Weights of a small image classifier.
Training: muon at rate 0.012, held-out accuracy 95%.
Rows from block 2, named by matrix and row number. Rows with one number belong to one neuron. Each number is 128 + 24 x the weight over the matrix's rms, rounded and kept within 0 to 255. All counts start at 0. Numbers have three digits each.
# fc1: MLP up (model.blocks.2.mlp.fc1.weight, 512x256), inputs 0-255
# fc2: MLP down (model.blocks.2.mlp.fc2.weight, 256x512, transposed), outputs 0-255
fc1.244:100093058128168166163121199100159122092172171147113177129109121082145117156113118127128124150120095164121122177158112090161137139173132150090120100119115115075090220153114093090103126111119144113129152095193126136149158133164151118108133079117121126132090158041107070151158046185119170099186066094174168178102080091135128092134075167174120164161142117104100163139145153140103102116115163128133124116151116144063129056118118107203141139155128137160146165123105215144115092115145158157124139083176125081125108116152212078154097106105097123160130146155167109103137097155145080152157094080137161129138139104090090131089132159137170136130152111174122099115084163102101181084130042171123120134102152117116163131121131129156081070110151156120139197125086134160158127081100071
fc2.244:174156123103112145174134083161130113165123167086092068111190137147177141149026110107137128102162040076140120125127115124171127171147146113154142109096116107170145131078116101138101171154093148067123135189129125106176080102139145069134118161173164078139105177169075109158122156119114086165145117111124126130161149153109129094103100130111178082145199137163144103104110128130168122105160119156119115178113157149114104190160157124155081154136114116129149112108072093110110101140160154103116106090045200168144049100145163177150201133097154088211152095123103100128133111060080180129065088125109091149153182097132152104189125088097104114157155153120079113091148144098127122091140178181120118115147134055128165143133105121085141156126145173134153106109170168114101162157171070
fc1.246:125127135128115148108135105130131135106116121134121124126136117132141140139120142129108125140136130135127126128115141119118151129130147141126133122110139139110124129129130136124121121138132128134112125127127101120126113150131122120122108129126139134120146123119134145128125133126115140127152130118124124130140138120127115111129132126127140124123125135152130116113109121110136146133110127134152130124147114119105132133139118136116125130127116113134130146124119126133127116145112145144146126120132150117132131109152140141138113132122124140124118147135133108114142126127108120127133130125127119141132131150136130141114121140108133121124114134137127121145129116140127126137113111132140118142135126164114128128123126111137146152147135104126138124128133116133122128128103110
fc2.246:142134145126134142123126119126111114134111139118134109129128094139128125137126116112120139125147133118122155140121135118132119150130127130123128136126137151117147124119097118138139119156099119121136131130119138117129139124120138122128126135120131136109111128122118115126122145131105124120144124119131136146115133131138124134129133112112113125091125128134123113118126126133113149160145097125108111136107123147133141148137128121134125111131129109127141122131136160128111141143124131119149103124125144130122129117136118132143123123107142139143136123122116127126141117120141134122147119129117120128129138161129123148144147123139122144127144118136120132099146129110121116148123134130135115139146133117122119132159123135142156117128102120116112143130116151113119136135123140
fc1.248:148095148210088158156136158115173191114185154195113085157142107042115118132155169096229114133125193138115037130132133138110142123114018154131108204153132068103138063137142034114099118098117138081096123090132149141090122139179120125172147072133110070152138255152109032117110197160079118078148176134042115103123126164133082169126200151181130099122158102094146040136131228193105057091044127108175225133171135166213115056132152165084143135200098107113118132172096045121111182087093161167072092091084093152145048204121112163053199161170134103111130133094089206097144052017132119198123164101127139148176131111111066152166142068170122068103093104183109117186152176212167109031146181145104072120151129054142123187093159206110082079113196179102127118077174060216196130134000160
fc2.248:104084133044134066214080134046242126110129134104169028076154055115144176141128078119098161175182191152188155158101090100155048104107131122092141142111106174156087164227046183124034107060207123071177123176226114057139119103125052116182173147120029198150177193112124056110082071190097048125190169160112100148122119130118124117143130118110137136072109130161154150158117186071166078151190135149093126150142130069111150185183123197160048159114020099155141098222194058068089098120177168132173156077132116009109106177064144147093130087154169086083140144149081146094169109156204133125166105213129131131105110210115230107132177062110185122170206102070085119117191066123097077087171137164172129189207205099068020116125078147057016074101107184134186153067179119137141208205098185
fc1.249:104133111119112145127146144131095131106138133130150104121141125129151155090112140119127121149108121102164138113159123125166142152153169129123134102114127140113116129112145135137146134140113150100139154160114109127167133148134141150141121143130115139124103104114119152118138150138127134114118105156105123111130119122128112128139114129147122134122098119136110104115147111155160071088128122115108096091132123126099147143124117123121151138137146142124149142128158098122142137095145130114109132131150131111135149119121131119113152115129127134130123140138108110135133103112129126122133144110121131119127131159118144124131134136128142146133112113147155092145095125151125129141118135125133124115098127147105114133134111152109153167120142167139113144108107118155131090168130116
fc2.249:144104118125132120132112120099159135120131117146120148141096120117130139144114116139158097136129111128132124098105096122126127120113128133129148135102136117116141124127123135121147152147130132139144146091148149130159146153131155110121117121114117112110099143135135110103082109097121129144100139107133121111117120112130157120128131118110133143136126151128122144089129165142125143161146151145124131122141161152134103138154139101123120109121136136148138094133140139143132136112124103138122112105119125100128118117141100134136142131134141152124129139096121137140135092145140137119135155128085152161094137120166134138109152158150168130117138147100103110123093137107151138114137129126151126127138116122147159132153110133139126101120121124137125141120156140105085142107134123
fc1.250:158073200228133118110099184097113098192077129126127141152125108113121104160104131163136116161122055067124136088098095086159113174103124135096099125089111135127094084093114125178124109107127168149123172180117178120153187202139090138112150115112113089100128115224078151188127118162163103140114104133111107135127047100147142072122058187191224153127118129155173133168186084171152166109199084110178172099136176137127144133106140182163171163116131221088148191079139139121089117100131101131129199126131125142122140112084118156138109110137136157110088069122133117132068071146123087154095129099093175073081085127191170126107136111099118080140115134046181101132175082134073246121060146162175183103122096067140161082158162159193199097137117192090141124079082138134123149135163062
fc2.250:076155097130140145120145195079149147075172142125059141111082162162144181174100131133146151164144082076136115087219061131068195095114148110121166048159132112142092158176092178147097158132108087175164148138087136133146097077168189090055139096188168135089109082121153139144092132096203115097105072107119093132123156134122133138136135102194086106144073147122134123122113196107080157082098131077155107092125188167128105192181232115078131139121171129117141118139128123195144135136158105099119126186135149197162159117116115079178121135211148143094134169142132105130133120116091118096122115111073119097126133132156083147096146129089094241115119117044117082167040103174202154138078133135122231156127197095111193114093072105157093108149150125119116167075114126105102097069115140
fc1.252:135127124159103136126119143138137131128121111115117124100123115126143148153144126111091137173143128136118141135134129124139122126142158144109120115141132137134126123138101125121093112150105124130127117134125103138132112163116133139117112141116129116130134127145129156113123144124112148124145163132121114113129124126125118134139124144132152118127122122143121152123109118121144143113120126114134118142132131114103118135141119132110125129131112136129132126081119112118145144140121143163176118103136136132118156132144134130108107136118134122115138109120125142137122117106139114124124124104115150116106113142124115153146123132095115134148119143151116131131106114133134125113131129130107125140149135129134157143120130100146112131149125118092142159135142143123122120134107128
fc2.252:128127138106147128124134127137113137138139133121138144111133126120120148147127087116129125129138121101162126135118123120117100140145131126130135143108143166136110118135135157129151105149134127129105101109122128111143126131116125136131118132138132114143110120111133125102131144131130152134147102138133153149131124117154120135114141117108113117116125143148125103106130112111118114142137110119101124104133109108129144161130161115139133119157109135115132129144138148152118132138127139114131125123111122138118146111111121136129114120121115129152142149130122107150169112149167129103145133141124112127143116152111151121105140139152121119123109086137135134103162104108135125137129147145113114133155120091119110136133140145136146121113111138147114121098119159122113141134124116
fc1.253:088157192062109138092091116122196127160113114087169120114096175093145123132105110113124104135110123170091126090157133130176159072109139171164122163122168115149103165189118107123119109074103105151194167170125127159175112077172158069138144140114127108220159172113146088046092155126112117142127222130142062150056167200119098106097071075118104186185148173065143105000116026045078124138116108151071061090075147208124158216090144106122170149156093148148115142103029146130160142138135164134096136195132140184184177128123093152148159151107067117141120203135195103126136132090157163160120117093179126055078133119154074072104080203146198076165120102147036103129216149115047069132102173168101180118041072128136090168126157133119127123108122114152160141199125039087135124111138203
fc2.253:102163185204067167113161148081075066118151176174063219187089160125093071175180161112145162198057061117088097123093109098083137143083105110181123148208097091175137078205126107145105058179000156146111106162082132186137167141123098143169133086136162173147174105159150161105113159139093179098119147135128113065090084211091151170145115124158164145158111230116126037165152161118093101171084136118057146000196109145160122106099114158105135144143172122114151143092125137089196069146113102120175185134153112109129088173160144080162109138140094181103111094144147151121107137174206117077143150149111137098062123088104176140099177119085082203147101149132123145182049090099145128155100072070089118099109104139167164128165127255136069131140124097125078113164136108093132095071148152
fc1.254:153132105115140162115113106160130112146122114125096119114141108125129143105115095172084147135134158143138138101107140138124129141115144122139110138095141122146122139139123123116098124149122109155136136128129128122121139110122095149140124139114128129117118121136139119138134129110119132135161100131127140108104107095112146121146137121120105127120115117144138144148115126112148130158109130127133129116134144147101123116116148151129130110119137131138135105158116139147137117117143144163112150137110105123137127109134144143104106144128131151137120113150111169117132127130118110129119104138136124131154133141129147160120163121129091121140121134135116139144112113138149132112121130121164093123129136137117177105141115106140166140127117106124146123116084153121121090133119143
fc2.254:144127122111099135154127115127157102133130158136120147146130105114119116099127112129129137125105127135112128145145115152094114125118154122114111106145116138115141120137149122136144117123142147128132147122135151165105141136118121110134123110160136113130086105103128170166157127113149121130119121131142136127128132115144159132119109124161129120107117113140120116115133134126133136146129110132141105106094122124121145111161156118147120133137121134121127143140157145110129127135114123148157121139157119129150130117138101126150103144103122115136112127123115114121152118128120120118133116134101106115094113107126119127123157135150142128113152106099122125130144144131124136133158103137123101114146140112148137124151115134124135147120142123127157138113098153134139120113106135
fc1.256:146126155114124139125127127128116134123142136132121152123131132123134134110140111132121127113147121120129143112152140138117141130121125125136136133136126108121136115133112112126125121127137145129131137126136139123137131138123141120124137121126125122139128126145113126146133140120121117127131137121119108119122105130113140113153131122126136119117133122125122129133132125105134141131131119124128133123121121126115132127126110134128119113135122128139118125133157121126134127123124117126128128131122141127129121122126129123119132119138144134126122111123127135113132131149136128131130130136121127133129126130137140129118129135122115134129124122136117127131143104130130130110124135127146150115126130121138132118112138115140129118125143135138113125133123142141119143137127142
fc2.256:122141116143118142118130132131129129132123127127122132117130120138141128122131129122137109149137122133117136137130124132119109129157131137136150109133135125127129147123123132123123134137104137140137119122123125126127142122116125126129124143111140134115124118128122123136123143133148113114127129118121127129128115134149120136117139138130123128126124121130126144119124126115111129143138132123132110103127124132127137137123127129126147132142125135119121123128123121125122135133123127115112138132130137137129132098118122141130145113139124121129132141139119133117137137135140123122136109122138105127141124118137120121124138112128136114106118139132127118110125138133114134129114117139136135124130132122119130136146133143130132142124115125136140134130128115144131118115136137
fc1.257:138144105098118135164123110113142125132134105119144117141128116145135121135118084111111111107134112096118124124117143116105110131151115138116143133142152128116135159132149094107119114149150137128121124136161121105138121147116142125105123148128111133117129112115137140104105137130141111134125150135108149118120121144131131145118122129139153134119174150109132126098152117140135130150122129123115144123113102131114141138106143107110127128136138114092114109128135137135143145115130109117170127125120124157126093104159148139136134123142133144158113151117141135113144154129128148146128136146145104100119125136130100137145133124128135140144118144134131145133152127120122095138148131119105093142120137125148131123132124114120113108129120139122120135130132122124133125129117152
fc2.257:131157090118115110124151123117119144131100154138117139104132141100121124103129138130128142160103143142113146110117131136148088139122155127090147165138127136127099115128117106106153115117139124137138157093128139124125113128111117134126146109147114125130128111108140137112169135124124121129116116140162137106124133096147135153115137119121114093114142113128131133143146112131128126124120134106179155096124134105125128156118148081141126128133114119134111167129135138130145133124115117108133132112120101157125167156122114162134124160111135126114134098105101132141123151140137132141119109145130142145139144150121111119107120147110133137123141108148118101144115126109126164114127158135129122116130114128110134136115135121130138138149134150130125136126112132150136147104137105
fc1.258:149117118128112142115136147145110124147123122131115125127126124120142127118132129117108123132119115117143090138119120112123133122139125105130116125135116116136108130132130117120118127116150133112134126140140139114114119115118129137125118126134131147142130108129131137129144129140126132117105149116152141124111139138120122130148136102133130142140111136119134135120129130139134117123119126150106127120123143110105103124116133126109140125139114118143143146138111136122129124122140127128135117135142129135141135119138128135139123133128114147138147145112133159154130129112137133127126114144134130124121107137146135114137135132129134126131140134143125148153133135119127132123117127128112121130094137120127118120116136121107131123160123140136138111156138118146131120137125124
fc2.258:134144125126128122157136123123141123128146113127100127125102140139152102106125139128130138107131125131115129123115137148126112136142138140093105124101129139140151136117140128116163119120120119146136145119142149130141124126124129133113115130137112126140130128118124128120106110144141122126145121126131136124117119165127133114118099139113147134127131103128131142120144129149110112140117139115124116129126140137120125129128136116135130117150112139116119140138130127118103117128132133124122128113126130146139119136142115147123130113125128108129127123149136140111139140136132125131111124137137120111133119114126118111117138145127132129111137138114144119135108136129133139145131138119115124129131134135130100123151113145155105141141116137144114166110125140122122107137153110
fc1.259:130169152140058092126106113167140139088107128174130103081147157160124110140061184125126097030152114099058202126146125186115096132085095161177153112147150087069058104145106105163125079137133124140083107116180171088112098163091184101100116092185116174133129137148172133186114161137113082132131143106160103182061138132162107119173068212144125114133133110138151100239119117139171144088051129111140179078121116164137130208150197060173166141085151153108155228084163092135069171095125136003109058111135182126150039101048098127146127148152129186101108188191122179158109137124151070122181133152115161107102106131200094046173139107129161093150158140172155174129058137064069028111094185162128131124095149174160107148114144104101082049054111108146183110172167116111107190109221086
fc2.259:112050118130158143117184104171157167064149166193121170159144117169075193119067150136147069120089139088103120191131163175166120150126144124132088120121222116028148095147123142114147179129091155137098111073096065128110174146134135137153174145183145098131115034060066164123121199123098172195147108086118150100187096060197114080149099141089084142154097070105129173136190119115144185111154188155137099247092136182140127180107196096182144085084125150035099200049058062126132216127131126170141169164082044165081084129134148175225126128144131154157162134127148110118071151092165062147060099095176135122063097116131128127086126026155186074143166088116108154181127121149127044075115143132146159112113137123124118120110143101085082111193159181134126152092194147146111079000188159
fc1.260:104145119122124167095128149127112147101147187167143121126104029119146182091121159167171139105174156107095130153098119113052097154110212120146144117135140104102107076162130094147132164160104148201148136134104138086141090127137185162164186139164134105162097125120134178201146078121183155134108139122155144099143076062144156145192144143133153110165116113101150051119125064150136120123121066153133094091107135155154133100147132117043118093192169105101152176105137147114123086071119140026153161160084175075110062102165131154149185076177158174063175128109150081158099119124129141103138149099127105162151093091158194130194187062111181175145103121077120075116108147132159076115182131163150104110110061103076104166102106095123174104134132119098158147136154116025041135170167096
fc2.260:141172132150104170101114094087090161187164077123117078118127161154041087118133183142085055184167184073138141115132140092119204091153117073112148156140101198085115165211122061133098141094144116162158156113137136079171115119165143121156174162106157168117097122126157125142060069169029121179119122119118145112116097189088166144123154136121085156091097136126105094164070118156043114133165177135150164155156132154091070149140160058184152122146148099126145086157195032072068068133127164153175108091156125191073105118100142154108098138178178154160155127119126075123207126190093108105154157082169094106087171192125115126094100163098120160091219126086097120199082165081121115074109122102117044140149156165185123154166129175138145100136143111110111080113120103189094096146112168
fc1.262:182124152193151205107160085106115153090097073100119202146161120116118148084171131122122101116183059122081099098175166139039102120140172143104162175104148144131155180144130183009149150155129107158140157159085129115079143149144104171128100191121176124107187116082151143103135112141071217105173117147082087183227162095086126199176038113194156121101055184228083183073149139094154171139122123139081113102091066115063133142135007124177106133159090141108095172105080120109146092164073077160169170144089154065158140082169130222195076122115111129124216121115140086092122105124167150173144122173138158056173108197105194057132080174095118078156062105113119121171160059091158082193060072143163098147158176148149122110106054142160109096206161096088171101134096101085110155141176153
fc2.262:090107119110199037153097123178114113140150106102129071154153086104120136194074117102092171147114134113215199121153101099171067162141109157162096143090160101124139135165120143142129083146048143057139125156159122093154160096165120116098131094149120147061138105180101123149140080128069119126170095145121128173176162109191159095173060114097082126087114086146159165086103048142092147169108043099080146103123121098059140136215150095123124150101087135155146102199229121096062159107162201087160050109133131176196099097163147114074141033175162139127104168128173141148215087134142121116140102149107072121162142196145132127160160097174163120168135210099088145112122125121125123153144106191178110152109120092089143077127088101176193148075156094104155142065118221077154160080130159
fc1.263:126101134103103068170108172099116139174142103055126156088156094166135161164156121119163095168106134149186099095150125137152185135177144255090163125078157171146129159149148192121146158060080118177106141133192075082056129079155202149112094126106137207047199122115140160148134191172103148105135028086160095129102184148110130139126063082208171108109141113172139034100127161103180136158190169194129041121108105122122112122129199103149076162097188127079044097161135114134169072138214119051079056119115189099125118127130118035137080169118086101074099147056123158170126121140136070130127117062150112125125147179101105192153172060085150129108102098142141127086187148089114115065123064095108024130089074147155159155102139151160137146161090102111146123167081182107162110129194147
fc2.263:161133142181143060119162005117129147162113145158179149120159093179177124118076182141150073109148170133115121097144151222085205154102134122127202151175119157149161163150101112196155084119153106144164166113180119135101123122059088138058158152114052103170107151107151159072134123153078168117111096124125123154072139032172088148106177111105096111109118119119094085144086103141110187125148067117158155189128148089094192042126139147135073116085065137178203136100162092198101141142113104085049107128159168155052060069116171138134105155115169113084144146172020166124161160067163178111166170143162106199167124107136133172133092149110118197052169107067122193119094059143109060140138124103121167116101088114104139094099097181155133173154118118103130156105065146135084193119166142
fc1.264:129128132132128122126127129129126123126130130126127127129129130124129131122126136136131128131129121126121130132126131126125132129129129127131125124133133129129129123126131126134128129127127126130126134124127120123129130131126131127133124125133130133128126133124129131131130124124126126128128123130127130123123134131133128130131128126129125125128135129135128123127123126122131128131126130126130130125127126127126121131130128132125125132129135131132126124124123129123132130128124124127131131130126128125124126128129135122123129129131130127127129132126132126126125124124128131130128133125123134130130128128124123128132129129126136126128129122133129130127128123134121129124126131131128125127127122128131129128130130126125126131129127127131132129132128125129130125130129127
fc2.264:129128128125136128122129132123120124126124129128128124129126125128126129127130123128130121133131135129130136128124130132130123134125127127126133126133123124129125129130138128119123131133129129119125126132129127127132129124127134124125130133126120133126126125133128124128123132131134135132129126126124126126124125134131131130127130131124128127122130129131127126132128130132124124124127128124129124136130123127126130129127131122124133129132129127131125129129136132133130126128129130127129130129131124130131129125128124134136132130125125130129124120129126134130124133128126123129122133119127129125130131129127127130126124123131127126128129128134124126130127124132131126127126129131130129132122128127128129130125135128127137129133131128131127129126125126123126128121121128
fc1.265:157110151128114099164135134125081119154152124173149114140152131116120135124136144140135127145102135148120137136142104109111149130082167153118111158085080168089128138125129128138102145115122119116144151119123127141144118145135128142140182117124121110112124119132113128140140139178136119094105131118124141118172151134112116145114086131114174122131140128132106092126130152137172144126106153082165132119138148137150110131134131118131147166112164167100133146143154126106095126119106126133154162153125147127081152096140137113109126117114124120117126105098091130132127076119149137125118139134154137111090119126147122084126164134127145098140125135123125124099151115111121109135123115104148129159174114105138089142118125109135126156162141111115103153147090150109109113140120128
fc2.265:070101107122082107127136139135134137121123128162110121099103117154134107144137143114123157166139098159125132104122151140111096137156144144153122109137133134152124133110153146123118126092134131093153134124095112140164123136106157089120166125139116130125121090113103113131082120108130140138113116175134117095110100120085127151107104122153108118112142131144130114149099127121094096163094151130130145106105155164122173139135113124114126094117148126175157131109120106162160128146124108094130161151116131170148109141142158173140151096128121166115118116109132177124133111154146142164186133099166151140100103127149121131145124111140149121130140140117121165129102112134120086123128140114138183117146138160146141152080123107121111074110129134141134134090144130091128110125124136
fc1.266:151155158124153057115153118127115119154068102103127165087111143096110132096095138083050161170156148160143175131143134099119139121101118095112123108116147133125149095198134148169162139110133151142087120097120134162116145073127151101108149141128117105140155085171106127165115101126134189094106132123159130151170095125116114143147186139073164170120084188107172072117120162144131089124114098117159133166157125102119191191115174113142117074113102110181163093187148089103104154084101114154075062153116136084123153162137164127121161126094130140103168098216110104147079153119137070159124118124114136112128124171121147178073152152131058164134170138142147097095105147164050118116187170110094154174064137179138125166155130158102076135101111131112130125088158110087095118115113125
fc2.266:121123162121103103143146145095112089142168117141101131166175151160166138098205197145127145072148190170122074079118165178069129129152125117135109128135122126149116176174111135100128119099131054160162106127085148072189096125100103143137125137149126128149084126143111219135136081102163138125117154101089094158103172125140080157146044096162117116113091060096150096116104100079113091157096123162104145170135150171082138083127123106183128151070168075135157162149098123143100137144201146108140152162097128142103116155106056120105099166111189170101159149116127090125089145139116091152187141156136090116121149105169116106119073142137159064134089131108075126098134141090135123167141144136202115141114185099159110115139106165140073121061157124218163162142111107171112104150144099
fc1.267:132123122133127131131124124132123133131131128124137124124138134127125131128125128126129125121137120135125127128122133126116127137124126131128128132127133125126132132123124129128126129122133130124128128136121131125127132128127134129127125129133128130123126135117126127125140125126124125125128127126127123131134130125127125129129130129126128128133125121127129122131124135128118127140122131124122126130129126132141132125130127134127122132132131129124126130129131124123124127131123132119130129131122133125131131125124129129127127122122128126133130130132127132131136128126125126133129127124132120124129125132129131131133133124136128127130128126132127129125134123128127131127132136125138124130129121137125129127123130125126129129135129130128128124119125126131131132126125128
fc2.267:127127138124127123126129135123125128134128129132133129125126126126135129127129130132132129124125132126129131131126128133132128125125132129133131127126132126131128132126134125130129131124130124123124127125131140129127123128126126127128127131130129132124127130127128129128130133126130130135124134124134133122125126127127124117119128132130127125127128125131127134127128129134126123131124130126132124128123122121135134132122127119128127127129126125138125123128125126130129127130133118123128133120132125131128117132130125126135120127132127131120126129134135135122127125123129120128127133127126126135135128130122129126118132123125132131124138127125124130131131126127135123127123130126123134122133134131130136127129124129124123131119134121126126128131132130128132128130125126
fc1.269:127153149121140093110084071118107103125096123137140106102190125153113181108167162171055086140172183110024167125132076127157115119095146075150129068148108156144186144125157198146152169116145167142082202096161145093161070137154175063138069129122125140108127132095151143126078161124133118112195096126104082067147111152041150146066057072099128112234133144109089149121135110123150130137141096119161186086090086092145126123173091141134168167102104164102104176132076124114144141134119091088180128115123189125161118161218132058233124151067185154090158137178155075140081092140163145122136147160114154131079105175072076112141135081195144127108080162074152187208221065113085165112136121064132099050157139141127153131099101170119161174159183066131074158145115118135059124095126109
fc2.269:139154138155142108051084150101056162154147066121108126175101050132118121140093115125148114143135057150151161166100179127112091119164139146139157122096186188150131100138112135156112136078147119123123084120099108133194116138142096182081146155054199147108088156111145077092158192118148220182148082144143104134113197004107103093179170146171156124118062180083060126116154100124093122131124189119140080184116091126140134170158080113117144152100134134165164136080212052168113146132112112172055168167140212078147139050113091151106157155050122121127133133071130064095070159077125159182082166032116150155170108216119188190080097104076143125106134143148059079127103149125129092161132066140174089162168105137138115144199080117134185099191138108124159080189065159149121152140158162
fc1.270:157130184139157118120110110154180106094198077078174149155137089136087169101086087148105104106120137094163212143179195173139108074122142127110153114097157148128120168152130155112138107137086104107186119189148098150047119148120100080125132188117114117115115103153144142064134135120115090134133131114099129120116125096090093129145134143099139107113107170137143137151169134094095120146104154136100167011135078125104071148125115162147121109129136110130176084161105133122146125096105109168153150173140138141166105128143130065117121102135089091123108193175122174125109170213144123126104054153140090152070130103154118164144180194120139105147120103158140135115175176167142129119132105119144128086092144125150138145151116092122063087106099112180078113149156168133135163153113132
fc2.270:149122128108109124134083123114084116143128086135137104108108148133183099173143150129098137193058077170142080100082056121078103175161123124154170179118152143098120125169107164097113178147121107191082138104092155201121140135065164146110160143147154067153101130110116134150143120119144094087151162153122173109134085157124147082142122175110141111176167090132177134168173085106110182116230087087107129194117073126130075104121127093128118205104167164107116123064147107095115127137072118160106170091119158090086116071123175194091178092148104141115192139146142103072090130051150097152146149150137157111121075156105084144159106119075142098124117174103125077118130139111144091106144117109106177161186114102100148146121101130146224154111138153128134149165106156085144156153185127
fc1.271:129127121126126132133132131127124132126129135128132130125128127127123119126123131130129127131130129127126125126127132131126130128125124126127128130124125134129127129120125123129133121130125128135137129122133118132132129127132123128131129124132127128129124124132129119134126128119139128132131131129136127123127132128124126123130131127123127128128125133125119126127123126125130123124125123127128125132128128127128125125121127135127129125127126133131131131129128124130128118134130124131129125131126132129132125127126128137126129123122124127130128127135128128132125132128133122124130129125124132134124127136121122129126126130128133127128132126130131129124129126126130126134128135129135116130132120128131133134125127133130128128127127137127131123123133127130128131130135119
fc2.271:133122131123130124122125129133133129133138125122126128129122126125129126130127128127137121127123131129126131129130127123122129130124134128129127125126131130123137129125137127133125135133128125121130125122122130127129120132124132130126125127127131133132133130125130132129128134128119134129127130131126124123136122119135128130122129123130136130130122125131122129126123132131128129136122126127129125133119125127127130133126133128133126125128123123128132122131133128127135129126122125125125131127134127129131134116128127129135135134133124131127136126125123126127128131125125128135127131137127126132122126125128131132130128127128127124118124133133128126126124128137125128127130125127122131123127128130132129125134128136134126131117128126123122127138129126127126131128132124
fc1.272:125127131128127128129133127122124129128130129128126126127125131127128129127127128124130129125129127124132127123126128126130127125128127133126129130130129131129131128128127130127125127128125126131127129127131127130127130129131126127129129128129130129128129132130126128132132125127127126126126127127127125127133131132129130125130126126129128122128130123130127129128128127126129125131126129125123127121132129128131133128126130130132125125133132128129128127126127126125121127126128128127130130128130124124125125131127125127128128131131126121130129126126127124131130126131130130127131127127131129127131131122126128130127125128130127129127126129128129128129128130128131129131126129130129127131128129125131131129126128132124131129126129128130132135127127130129125133127128126
fc2.272:128129125127130125128123130129130123129128127128130129130126126126123133129125127131126131124124129134128126128128123125128124127131127126129127129126126127128128125126130124130129127129129134132131130127126129128128128127130129131128129128129126132128131124126127128127131127130124129125128128129133129127128127129129127130127128129125130129128123130122133126128123128127128131124131125136127130132121132129126131135124126131129134132125129127126128127128127125131129124129128130130130128129125131126129130124131130132131128129127133132132129125130127126128129129128126129135126126126128130124130128130128128128131127132129126129127129129124126126127125132128132126132133131125129125129128121131129132124127126126135129127129125126122124118131128127125131127128126128
fc1.273:123131129126130126126130128127128128126127128128129127127129130130128128126127128129130130128129127130127129126129126131128130127128127126129129126130129128128130128129128127131130123127128127127128131126125128127127129128130126128128130124129130130128127129128126124129129129128127128128129128127129130128129130131131128129129130125127128127127130129132128127126127129126127130129128126128127126128131129127128129129126127130127128130128128128129129126128128128126127129129129125129129129131128128125130131126127128125128129128127128128130126128128127129129126128127130126129127129126126128129128131129128128128128127127131129127126128129129130127129129127129127131127129125129130128131126126127126129126130127127126125130129129126129128127126130126129129127127129126
fc2.273:133126129129130126128130130127127126128129126129128129127127125126131128129127126128131128128126128131127129126128127126129127128127127129128128127126126128128124127126127129126128133130131126125130127127131129127127130128129129129127128129128124130126128125129128127127127130128130129130128125128127129128127129128127129128127129131128128131130129128126128127128128128127128128129126130125130126131126126130128129129129127128130130128128126130129130128127130130126126127130129127129126128127127129126127128127129130129127128128129125126127129129128126130127130128126123128127131130126129128127127125126128129127130129127126129128128127127129129128129128128127129127127130129128128129125127130128127128129129131126126128127125128129129129132129129128127130128126129130
fc1.275:118130126104178116077025155133100107154096079063169155078161117190121097105101102063068120142129155121204161166164108117131076141139155123109119080126109057175167117115117152061145141160143177074184167146031131160139112141126102134111189196145147204123087141146143103106147130165089116127156092130198171176134163127134167168141118035111073076117166127044185082104076116173135095134161172075151149162122095102144130214130106068130089169103202080165085169162162065152136111124157149103156157236130139119111079105116150125136132133223147132057136115154150209159088146077137129103099164150101090121164101143143188117141167127084180087080048110140100168095072112124094076197154132115142159117104159153110102053102156151089105069180134120151107200159106088082207121104191183
fc2.275:092105117204174079161089076110148148155211108198143108159119165117142118162160082129110107117117037127072146158122076058154132155100097156177098128144186082165038163145119140115094146091122109136058109171110107118076201092139143132155089100064088089188147121104091125109120066108168126112202129120130075099155132059100078102090093140102178181069140065085134123124156087103099182187154126147137171132162114081160137179140142103201151145122114155149193097136137080134119149092117130162145187099112099128067091170153100137161111138112159154085151101116073125104094148206090108113182126178159111130148154151163097154089182159123144143102217104152090105166114127136137027111064096127148152149172131191209138154138061081083130099155163150183113108147137133144111170184121172
fc1.278:096094133143094160070121065110073096152139113136100153192101192153125107135113158119129121095147114095129080077143113120133056117151214126073163116165133109057093133118089215113119159207127092147180095207093172114112192121125200124196107062080170124110175158068172042073141124109113145106149175159157077103044147098185139137183158136173194115214122183140136087120205074076162171086096162136137120107127127182144095135097134150107216167129065191067104081136057116113119195132150111136115088127168205109087133185114081165162146127000129139112113118112105118049123101129107182112104116090228100100072163124105137170159190165132185148177153143102127150084148186128112182092112215109143064075150096113119155095059188152130115131091052178081124093194113094180120132079124118
fc2.278:128140088136060125000145148105161121083064125072156185129110112108121089175187135116142082161187135184138170063099050155110166108120154174187091157139179120082118134157163118095105099124089168101194153111196112139089127183168120176142101135170182159107133150102135248083115163159130104097080169172101129099198074159110141117081124143135171145094118079076088109138176085133126095165181131168155085049141230107069141150138175153202124105124144150100099150185165110212148119154099166143188119101155178124140092088095107147096125075149072154101127231189163105146137167099202088144124086181181063139161117041133100148121115130164132056170081117119142077062081087062156115157162099094101124181150042140143108121121084249133126128110129147135059089055123048085121053137131183
fc1.280:124112154159170136146077134103109153098094119153150153105110141079125141136128107130123149117129118123135103098130124120145145120159125108120133121113117126125119110140114128080104117167136102123148137169136126133113115125141136120152147130163120101137134110121143131126139172123153132103109121137111112137115125134124120129106150140131110144166146107115127139138121127099146157083167120133118134104142141135145129132124133138129089113183135152086115118139145134136175113135149118167110139115133106108141121098139131148166156149152111094131104110109119153102114140158154112135115133126102105131155107121114135155173091095149181130125154124128134120166113125125084126128075107116120175121143147117109120149117116131170133138098111115124100095145127136148117149135144114
fc2.280:190196141141114093104094137115160148126124137144086120148110125157135129139165193142148129138134117129105125143144144123184094131137142116115114177131153124103146119096161142160143185134130123131122130119096139135101139119147137168105128133131130182153104191106138118138160105143110152152067128151156186138117139116116162143145107094130114132165100157093132114136138138116112126143110123079128129118115162131088130104128125076115134123127092125154118116152136126095117147107090107136118118139110105158123147096088128117091132096112121116094145134148145127129125117073111167101107107095123116139149123112111103069141117173137133130117110119125148144103132147121133146106132156102128148159111138116127107119156093104171120110130122162132127122101078130090118131143167158